From a checkpoint of a small image classifier: 8.9M parameters, 17600 steps.
Rows from block 4 of a small image classifier, named by matrix and row number. Rows with one number belong to one channel. Each number is 128 + 24 x the weight over its row's rms, rounded and kept within 0 to 255. All counts start at 0. Numbers have three digits each.
After each channel's rows are labels from the 100 images, of 14976, where the channel reaches its highest value: "top examples" is what is common among them. Only what is clearly more common there than usual is listed. The data: made-up road signs on poles.
# convs1: 3x3 conv, stride 2 (model.blocks.4.convs.1.weight, 192x192x3x3, each kernel summed), inputs 64-127
# convs2: expand pointwise conv (model.blocks.4.convs.2.weight, 784x192x1x1, transposed), outputs 66-131

convs1.157:140137163146165099107154167141145179120167199138150108134137191134171156148146123124133140136112088152088105150085145145117148151137104165133141122097156149111154085118148157137139146139165140
convs2.157:112110125128128097125135073142132145115097119121144077129140135155128132135112085111133146109138156124131123141120154122138128154118119123108103132133142128133108124087095129121127117129112096145111
top examples: pentagon sign

convs1.153:164167117153129083094124153180155135138166144134138107117162153165169167147085099119160125087118070156076113151082154139126145149158126149146119131096142132110152085117119144090137123168156147
convs2.153:120132119116127184150117140125110086103124108140139151106104133103126123133137096117117118116132134073138140111123107131122130135126146146108141133147096091130127112124123106123119139145120127147131
top examples: pentagon sign

convs1.69:144151146166116124121116116158139145120152164142164114169152167164141141160086150157156136093144123128108161126124144114152137150142109129136144141118152107123122123130113105114124131134116136
convs2.69:120139139121156168117139116129132116152130108137184118152161178124135131108125036141122134095123161083057133164089152160145136113144125129132134132087128106072138126170137136143155074132097072146138
top examples: square sign

convs1.98:091088147144162170145150147132129116151139115122141110161117141124130138152107148173090147107174153155130163153159103128149144142096129158110132127139141133138149192155151143115101147091141095
convs2.98:112101135144145180119127111126124133147133104101121186123151143120140148101091154144128133106115115180110153138125128140129118137159109144118142127079139118158143131148135129097140128140116149136118
top examples: triangle sign

convs1.164:157157099108126096113104099144123062151098078151102154110145080146085127114137120125146103132129112096143126100121131114117098130153148091153086138144092118160117095126137105136108085151096154
convs2.164:149134147143123150138140152142148136095127135132133097129113128145140158140123142143128141155120127163113126146135135129107132107098128139129149151184140134185123128115105138129118118128159154145124
top examples: triangle sign

convs1.177:154147147138169142152156162102130176170135179123153160110112165116147171144168142108156154165110143146148129131138148143126146137149151135142131107143140138150145121155173152144154175155157153
convs2.177:132138122131120042132136170157131122116124141126104095109086066115118107132142145098135130094146129118157103127131081146098119069128123144148116173138138174105139116149112137127097162136141197094141
top examples: hexagon sign

convs1.165:171176111132113111112104149168145113134140127139137122122164127165129122155108102122170134126116113137111119141099156139114150146183116138170162123116131138136152114159115153109135113175156172
convs2.165:141135133153144126155150137137139138116139148160169125113147131126131155148106084113135150141138114135082105144118151125125162137099126133123145145156150158110152116096087153136134096150168070142151
top examples: triangle sign

convs1.147:151152152123127088100130117135131164104125179139120104123151149147122127106131126118151108125116086084090086120085130120108118117142085108129082145100104123069113090082100098100118111136105134
convs2.147:117135120132157123117123145128115103117116107142190085123164134126112128142123093101104125137113128162096144125115119110124120147095133139139106116143131116106131132099148112124127136127118082179112
top examples: square sign

convs1.116:134147108104107125110114079153128101129090098137105100168156090156068085120088132153137094087151105070104141113117119092121103119136128083130125137118128118155110147130127090114103130133069119
convs2.116:095136104122135160111100103113113128135129111127182139101134142103118114110131068134111126108135111120090129105123127147150106123101118132113129116126102104102134122129118118128128123111111071134155
top examples: square sign

convs1.122:101110144148164157133153155153133092171160106127140098159136138138134135155113137161110155112164137159130152148150110128152134149105159147115145128134147131137150171166141127107102150102133105
convs2.122:140124117139127149109100130105103121171102092143098190102141102113107105110120146066119120150101134123145153139127120114166150150089115103089121073113120093137113115111160106119115166118104159117139
top examples: hexagon sign

convs1.178:160161126137157140154140152104125160148132161144155166099118168114153168140158139099168142165095151149155112132142149144104127126156128141153127135148118125142139120149158154145160141157147158
convs2.178:183144123148101129152118160137133160120137143125134152090093113114125103149122158143127101097149120096147133127178078118078118049147125093137122168113110157122129102119181111122105137099148139082143
top examples: hexagon sign

convs1.94:165179107146171097106142159173152117150148146130148155109167148170148153152130117100162141145100104145119110153103153155099127152162134143162138119126131141167153090134165143156136158162151156
convs2.94:145128149150140126137147169153131171082139147143122103137115105150131147128101151121120144140129118166159119141144137144119138079088138150134135157185122144156138122117083143100141105132147170120137
top examples: triangle sign

convs1.35:138144139144160086089153151154150160130149178141141093126150164150163147140121107117137145116107078136078095147073139136111141137140103149136141145082136152117147081123119151125123134141156135
convs2.35:128121121107148097125114105124124132087125117117232069135135123131143125141122057107149131124128128113080113126129132127137130151084108147111130132142138109123119126093126133107128113154117054181124
top examples: triangle sign

convs1.109:103099166147164174156157159124141142173162149117154133157115181118157153171131151164112152130164155166141161148159113142146152143104154163115151124138160130156159176174165147146132155108148109
convs2.109:129102177143119161140131159165141133172147119128156192148143162135118143114080138131165166124121128183115142139123133142137138126124140175127157106097146111149137139102098177131147142146125147120159
top examples: hexagon sign; pentagon sign

convs1.21:142145143120106124136119125151139154049144200128150133159145154136142122112182153149135124160130132136128103135126138135127152136146070133130135145141143150048108125076114097142128110143136136
convs2.21:147101149142147111136131132130112137138143149110138148133131131133118131120115125135127141132145144131097137132152158138122138112130132130124151085104140120090142078143106137108147104131132127104114
top examples: square sign

convs1.181:139147095097148083119099129128122109143087140130097147120138119125115123097146128109133099141103101102125114109106107102094080116141121093134085121128078113154108083099119106130091151127105134
convs2.181:128123137150135115135134174142136131086134126121142066113138116131126140131118130128103141144118118159119110115141156147080135099100135127120131157172160127175138135121089143113134114148158129134124
top examples: triangle sign

convs1.186:156162138137143121139128156136142127180129109117154149114148121149128145164138142101159161150106134153144145140137142143125137143165157135164141103140145140182157113179136175143138140157153157
convs2.186:130099151127156102127133201131133126089143146136067105135135112150132151154146170135125116137118153129158135123136123134093153127109138134137133151159132113154131130110143140127136142145118183147121
top examples: triangle sign

convs1.74:129116115108176129139145124096112164171111140154136156084103134090117125148128106078129130136100139123145114108124121125118106106117148114119121139134149112145113109164141128118135146126119127
convs2.74:124128104096165089106136137112107106169103087141143081118125155122117114114167147111109114136115141093065164118126130113100095119193113145142108153059129108166129098148185116175139122100107124138101
top examples: hexagon sign

convs1.45:138132150147147101108143157133141168110157201125152100149132175137166151138135141136127143120129083124083113137098133130120140142129095139127129127099132146069142095090119136124111141130152130
convs2.45:109137105104164059111115081111120120102121104130203065110162139116122120121135054095117105149137130090100129101107117109126109165112121123125117112130131106098134133105130112122110113105108084189109
top examples: square sign

convs1.176:159162088133123094118119131157156100138127112121142144085161117161132142145137114089159138138083116119127102136115152139085124143158132127157128111131125137147148088137144134141136113157141150
convs2.176:118131149139156131129152149151130160046143138127129090156096111148151139127106164137149142137128122145155138143108146132093149095109138145126152149150140153165142153115114130111156123152133155144140
top examples: triangle sign; struck through

convs1.7:147149146135146100094140163151140154115127199140145078139149170153156181130132106130142151105122088109085102129088137117111155115148093136136128130095151125081108116110071142093114116143141132
convs2.7:133128130123136046131104125128127147066119133093222073134154108105108104156132090133130113110119121093120134132093137130065133087125126139115122104114128153130129146099107129095120137140135078149108
top examples: square sign

convs1.124:107103143164150165128145137159139117149151125113140115171150163140135138152109118173112150112183148136128175145143117127180143150102135139119099127118133124130147180125110150108123148101132115
convs2.124:143108117125113117093124127119122132135119108128058216101101104119121122149098167098140115128096101163164115113112107110175136099115115089100118128164115146145109138091115117127105174123125183073115
top examples: hexagon sign

convs1.9:121128086100075095108088096147104101115094110134103107141134110158094078114112095137113095109125102132111153119108130119119134116125132125122116155114116126144105125147087125138106104116119113
convs2.9:132127157149166091143148132146155149145162136121132164142114128149145161128122111154150160145145122122123140142140159139114119113092130154126159120158149131106147086108136150132149126142172096112157
top examples: square sign

convs1.118:137143133140098117104118119164158107122141086172126086143160107169110126128093126150127131084158102130097126149116132122133132138134128127116145171111132131110117135132133114113110110138117124
convs2.118:112115102106135252114114096105127108136114115129141179113123128100112116135149098115114127103122125058114140110116111112144122158152108095141098095106118121099119096133146110132111151111103116116154
top examples: square sign

convs1.32:081081091119111120118133127133115109110122098137116107091108115105112106112117107095079112115093124134106108125116089103097127108075101119083097136110121130103123123126126117100107113079116077
convs2.32:133128122133152132114111122128118126179140141115127125113083091108111122138152158126127111133130129094139131117130128117097144118171129114131122131085125129140130134140146119121099129126125109106145
top examples: circle sign

convs1.159:130136131121151104085105115139137144163109149128135113152127124136141120130103122148132123115151088093090147111085133136145124136128132112139118131109106129147115115134186111113129124139116132
convs2.159:134148114150133145122129079101101139102120147099084136107137132113123122108131153150122123105097114149136134120130107107156111143108128087139118115165125131120121127124109101152098142101125114090113
top examples: circle sign

convs1.57:097102130105143103095091113124108130137103114167106115136110124099099096115102107133106095115138091108103140105101103097123107103100147119103105160101107108142102110117161113120107128103119099
convs2.57:112130125115115210115110044121122118121100123125081146135141127112121127133126164134115123122139138131147136101127119122139095112117123113135103086183132141101119121125132107131117124116129131118141
top examples: circle sign

convs1.67:167181110122165117146118145177135103128121137129114171110176129181134148127161147136178130154133142128157124132127154119121077144160128113172111129156114132146138099118137137167122136171134160
convs2.67:126156155136124129144132160148138133079151141124131074118133123131135143137116145140121146128117111158136128135130141141109156108090128155149142174157147139159152138119089153122133122158143135144132
top examples: triangle sign

convs1.65:149159140131125104101120126166132137123162096167110113131158118139116126144086114141152098084148095105099118148113146125126120136155110121145121154108158118092118112114111118080134120155128144
convs2.65:115114114099164200133118147122129075131131104149183129120177145106095114136139083104126122107131128065085139098117119115091106172150142137122113124108120096132099084124163116123131124128083097169152
top examples: square sign

convs1.139:101100150160170172148156173146153129166160140131150121166136171135164155157131148170104161127170159162140166165152113142142165155103140163112144142135141133152158183132155136130122161097151100
convs2.139:129134136131123190134138120146139108156136110118121191118147120119137136127110128142125136124141122145109140132109113139162118138108141132138142108105128119120122116103118135133125164142150124123141
top examples: hexagon sign

convs1.107:088096140134135132117132132138117130148140105170117104139125137132117110142096129148082128097150124134106138122122101125141125136096123127096119166119112102144130142143139130118092148086128083
convs2.107:132135125128154216097140103110116120171111131113112165108086103109113113120161163120113116137108119124163124134144119103174126146182127112138120146084138121129088144153128121136103128103106136126112
top examples: square sign

convs1.145:137137148112158133120118112132123147180113144111133143156133138116117119104136133157148116147159124114123150125114139142148121122135184119160136115118141133180117122171175118180144170146124138
convs2.145:142137113145132120123124069131129142085130133122074122129144114145141129121120158137125110124114136146162126132148133138118148138106122111128114110172116134155129160129121117125118144132132147109128
top examples: circle sign

convs1.108:142156125097120132126108116157132113148098089161102131170158100169090084135128148179142101122165127102128146134128123103129112126143143100126146173133126112164120146170142104117105109134103120
convs2.108:121091120141125180135117126152161144147106136120125176121106136103100125117127114126144122133129128121130112095135116128115110119039149139104118125203146141072157106123145121147139129118126109127127
top examples: square sign

convs1.86:163170108146114091121116140187159073146133100153125140116185102186131140138120113134152120119130101119117126145113156143112143148174157129160125151123106145168143087142130127150127097162137162
convs2.86:139140153138133141151125147131133153095144121127137144127110128118151139134113171135130143152125103172148128128135144143164143091092122145134138144167144139162146136113081156112135125145137142121150
top examples: triangle sign

convs1.125:090093144145149165136148147128135123156149111132137117164121136128141134166104142175085145101178148158124172149152108128153144143099139153109147143128134116145156177170141150119101135091147094
convs2.125:150114121134127211113124114128133137147134109109128183131144133119139133139124143112141139136111117140118123117122114131185139149169111139125127120087135108131111140189140135137138135148144164105108
top examples: triangle sign

convs1.126:171172153143154092097142148171160170120150154150145099150175163174155149121120128140166140121137089156104125153097165150144148144167114155151125161106133163131147102116140146152156167169166162
convs2.126:120112103111143138118122124106107117124121116154195147127143134124144108129132070114111123100120139121101104126126122119153109145081100122122124105167123104075116118097170113145122136128104071120115
top examples: square sign

convs1.28:113105117134130168167132139103130119121124117090145154164100146107133143160147129134111140146134176159165136145165114126133154130102134144121138105144149121126141168139146146147124168102142116
convs2.28:108138102110106097114115166110115142129121115121056147108127137110122114115120214111123107114101123118174115132118109109150137122156125132148116142098130115173122153145130124137117126129103225108143
top examples: hexagon sign

convs1.80:147146153154156084085148156157151175146164171161146092129151182151167150154104100117146146109123082153089103151083139140123145149145112153134141146089140149126152084136131159102141146143160142
convs2.80:118160115117164171116110135109110120134081128154178135125127143117115112123174076119122113132120147118106135117127125125121143160095131105123099133169140115080119141076118096139119157136141065149121
top examples: hexagon sign

convs1.103:101095156145154183163148156112128142164145157125154149172111168111148150138147166174106146147169166149149162138168107128157139129099138147112125124152137131138136182146152133145127159099143106
convs2.103:121121127132132150141120135127136130160159140127136168116108135130122128130100118122133140145135110133128130144143138135141129096196121146129146129067128124156128151140097132123130129126156143129123
top examples: hexagon sign

convs1.114:160166148148163103107135145172154153154135122181135098160167138181136135171102121152157139095159094148096133156103149142123169144163147137147140177106151141148142122150140138114127143149130142
convs2.114:107131096098127136088095128101088143195103100134135173099087118106115084117130149099102109105099143133161108123116111111139110131105107090104083164158117117110091108126141094139102145082107131130093
top examples: square sign

convs1.36:120111159125164116121140168118118191111144214112139111145118188111154137135158142140113137132124101119099097128106121127128134130111111145108130123117127138078141105094123144134101150113146116
convs2.36:124127124111147077115123053123131104092110127119182065122184123133133124116115075120121125125129129102097116118115112121110130141131117114126123108097117118077131115147116118128120127123133076194123
top examples: grey rim; white rim; white face

convs1.89:145145153149170081080146157156152170145156172150138097124147188149164151154111097113136145113115084150083100152080137141120149142144116160137143141084143140126153076135131166119135149141171138
convs2.89:130139112092136168120109126115123153116105121156196139106073153134157109145148075121138107102145150103138110111106133110126094150083106114099118131153111120094114124081112110135131135148120081111092
top examples: pentagon sign; struck through

convs1.11:152159128132123085090130136146132146102128170126129103115155144151139128135122089101149120115094081115082082124077140127084129128155100131144122127079125131121134089124110138107134151152139137
convs2.11:133122135116140050126102137113117136078141112089211080117151136101131123140126076104116121120119097138121133120087131121098147112096128130131122106113125115120133155102121136093134108119140091177127
top examples: triangle sign; struck through

convs1.8:091093113127101097101117104127119098110139107142122093133108112106115114115104111118089105097124091098086106144101090105105135120090110131068109149105112143083113116097140110109090097088118086
convs2.8:125128120130124203128135067133134098102127109115137136119126123113112118150141093127133137122122127096110142105107120127136115166118129119114132083134115106106123107123137119129107133132121084116140
top examples: square sign

convs1.185:169166121127155126152132137122133171149121169143145166084140173141143137136167116078167136176071145114151103126133149142090121128160113118154117137131110114123129102118126123147152134166124161
convs2.185:146163146162156068138152144135147132114126126146135074168123109160119165144141132149084128152136157171134127142158139129085156094105117153148144120148134132125138098128159139143148094137136130123101
top examples: triangle sign; struck through

convs1.102:145151134097095107121079119122085139165120104171095128157135119127092092098130139151152096128153104100106126111120115081136095089136144109110092161129097094136090092130122121133119108136111128
convs2.102:094129101105121148106112128096095127151093107131145113106107122111115102111150153100120115118111114100140117126108098105101108133120093112103087123163123112156087143113131095139105132107110134145096
top examples: hexagon sign; orange face

convs1.175:110108153128145094092134146111109169130147175137132088135107176108139132134118118122106120103119079111075110124079111111120132127108098136100109122093131126091136092110114141114096133110141107
convs2.175:119131128119155169125120082125112130109122104135152143124120135131112116141118067112133123127129123122111126129106131133155148127185121121137122126081123125077112105156132121122127123126124059141116
top examples: square sign

convs1.138:156165125130148101112140133159135147151120132181136122160152134160148131135128140173152124135169107141107137129098143116145133133152122128135121183120112128161138117131117146145149151157135153
convs2.138:134135131136123110150124119140146133144137117130116164116094126135121133133116122145138111134106150138175115144134145142128091151076105124161136138196121156110135121086133124146123165127134137121124
top examples: square sign

convs1.47:095107104070082114121084085136087110106093114144126115134124105114096102106127125144088088125134109138119107115121098087096140084106112102096105162127116105126080112149124098136084094101109095
convs2.47:147114153158152115144148134153151141118150158142139152125122120141133146118119092143150137134133139102120137117144171135106137133118132127136145103139138139117157078118124150129149116143156089124149
top examples: square sign

convs1.1:097110099143137131123135144143133120100132138085150117138120140123129130119123115128106142133118133156126134139123104100130135110099115135100117091121146138127113137105131115138111146102123103
convs2.1:127130125137146055123127129134121141178143098151111113122077138124105127170095159110128128131126120106170112113127121136123127095184126097098123143097142116112129118110132124109127132117148164081115
top examples: pentagon sign

convs1.78:143145153159167086087149156157154173122161166161149106125149182153162161156111107118148155115123092151093111156084143139136149146149103156138141144092143146112158084128124164122154153147170148
convs2.78:112148109139147156128108141133137111141091116166140143139129128131110114121173084139118122134134133123132125123119139126139146114090117111129100130147128142077117157065113101145103152127148103145136
top examples: pentagon sign

convs1.42:137137148128154120125127156125127168117139207122152126145134155125149143119166143139131142147129104135109101136112130130111122128124090129110121123127124146056114117072092135125109139135144129
convs2.42:117118127119130080120128102115110130086147101122201078124146109122123117129136060123112121116112109115081112119116119117139142132127110123141120111111130117102129113142105133116112109124140077146128
top examples: square sign

convs1.127:094095151134143148130130119128119141149134130169122119158114142121114112136119149163087135107162131120118150120141093122151121132095129131098112170129112105131129149141144122134102142091123091
convs2.127:125137111119154243134125107109116143165111143132118173136102128117126119120137117118104107137104149103139123128130136095150115139180133109119114142082140133111103167141140101122121134110125145101124
top examples: square sign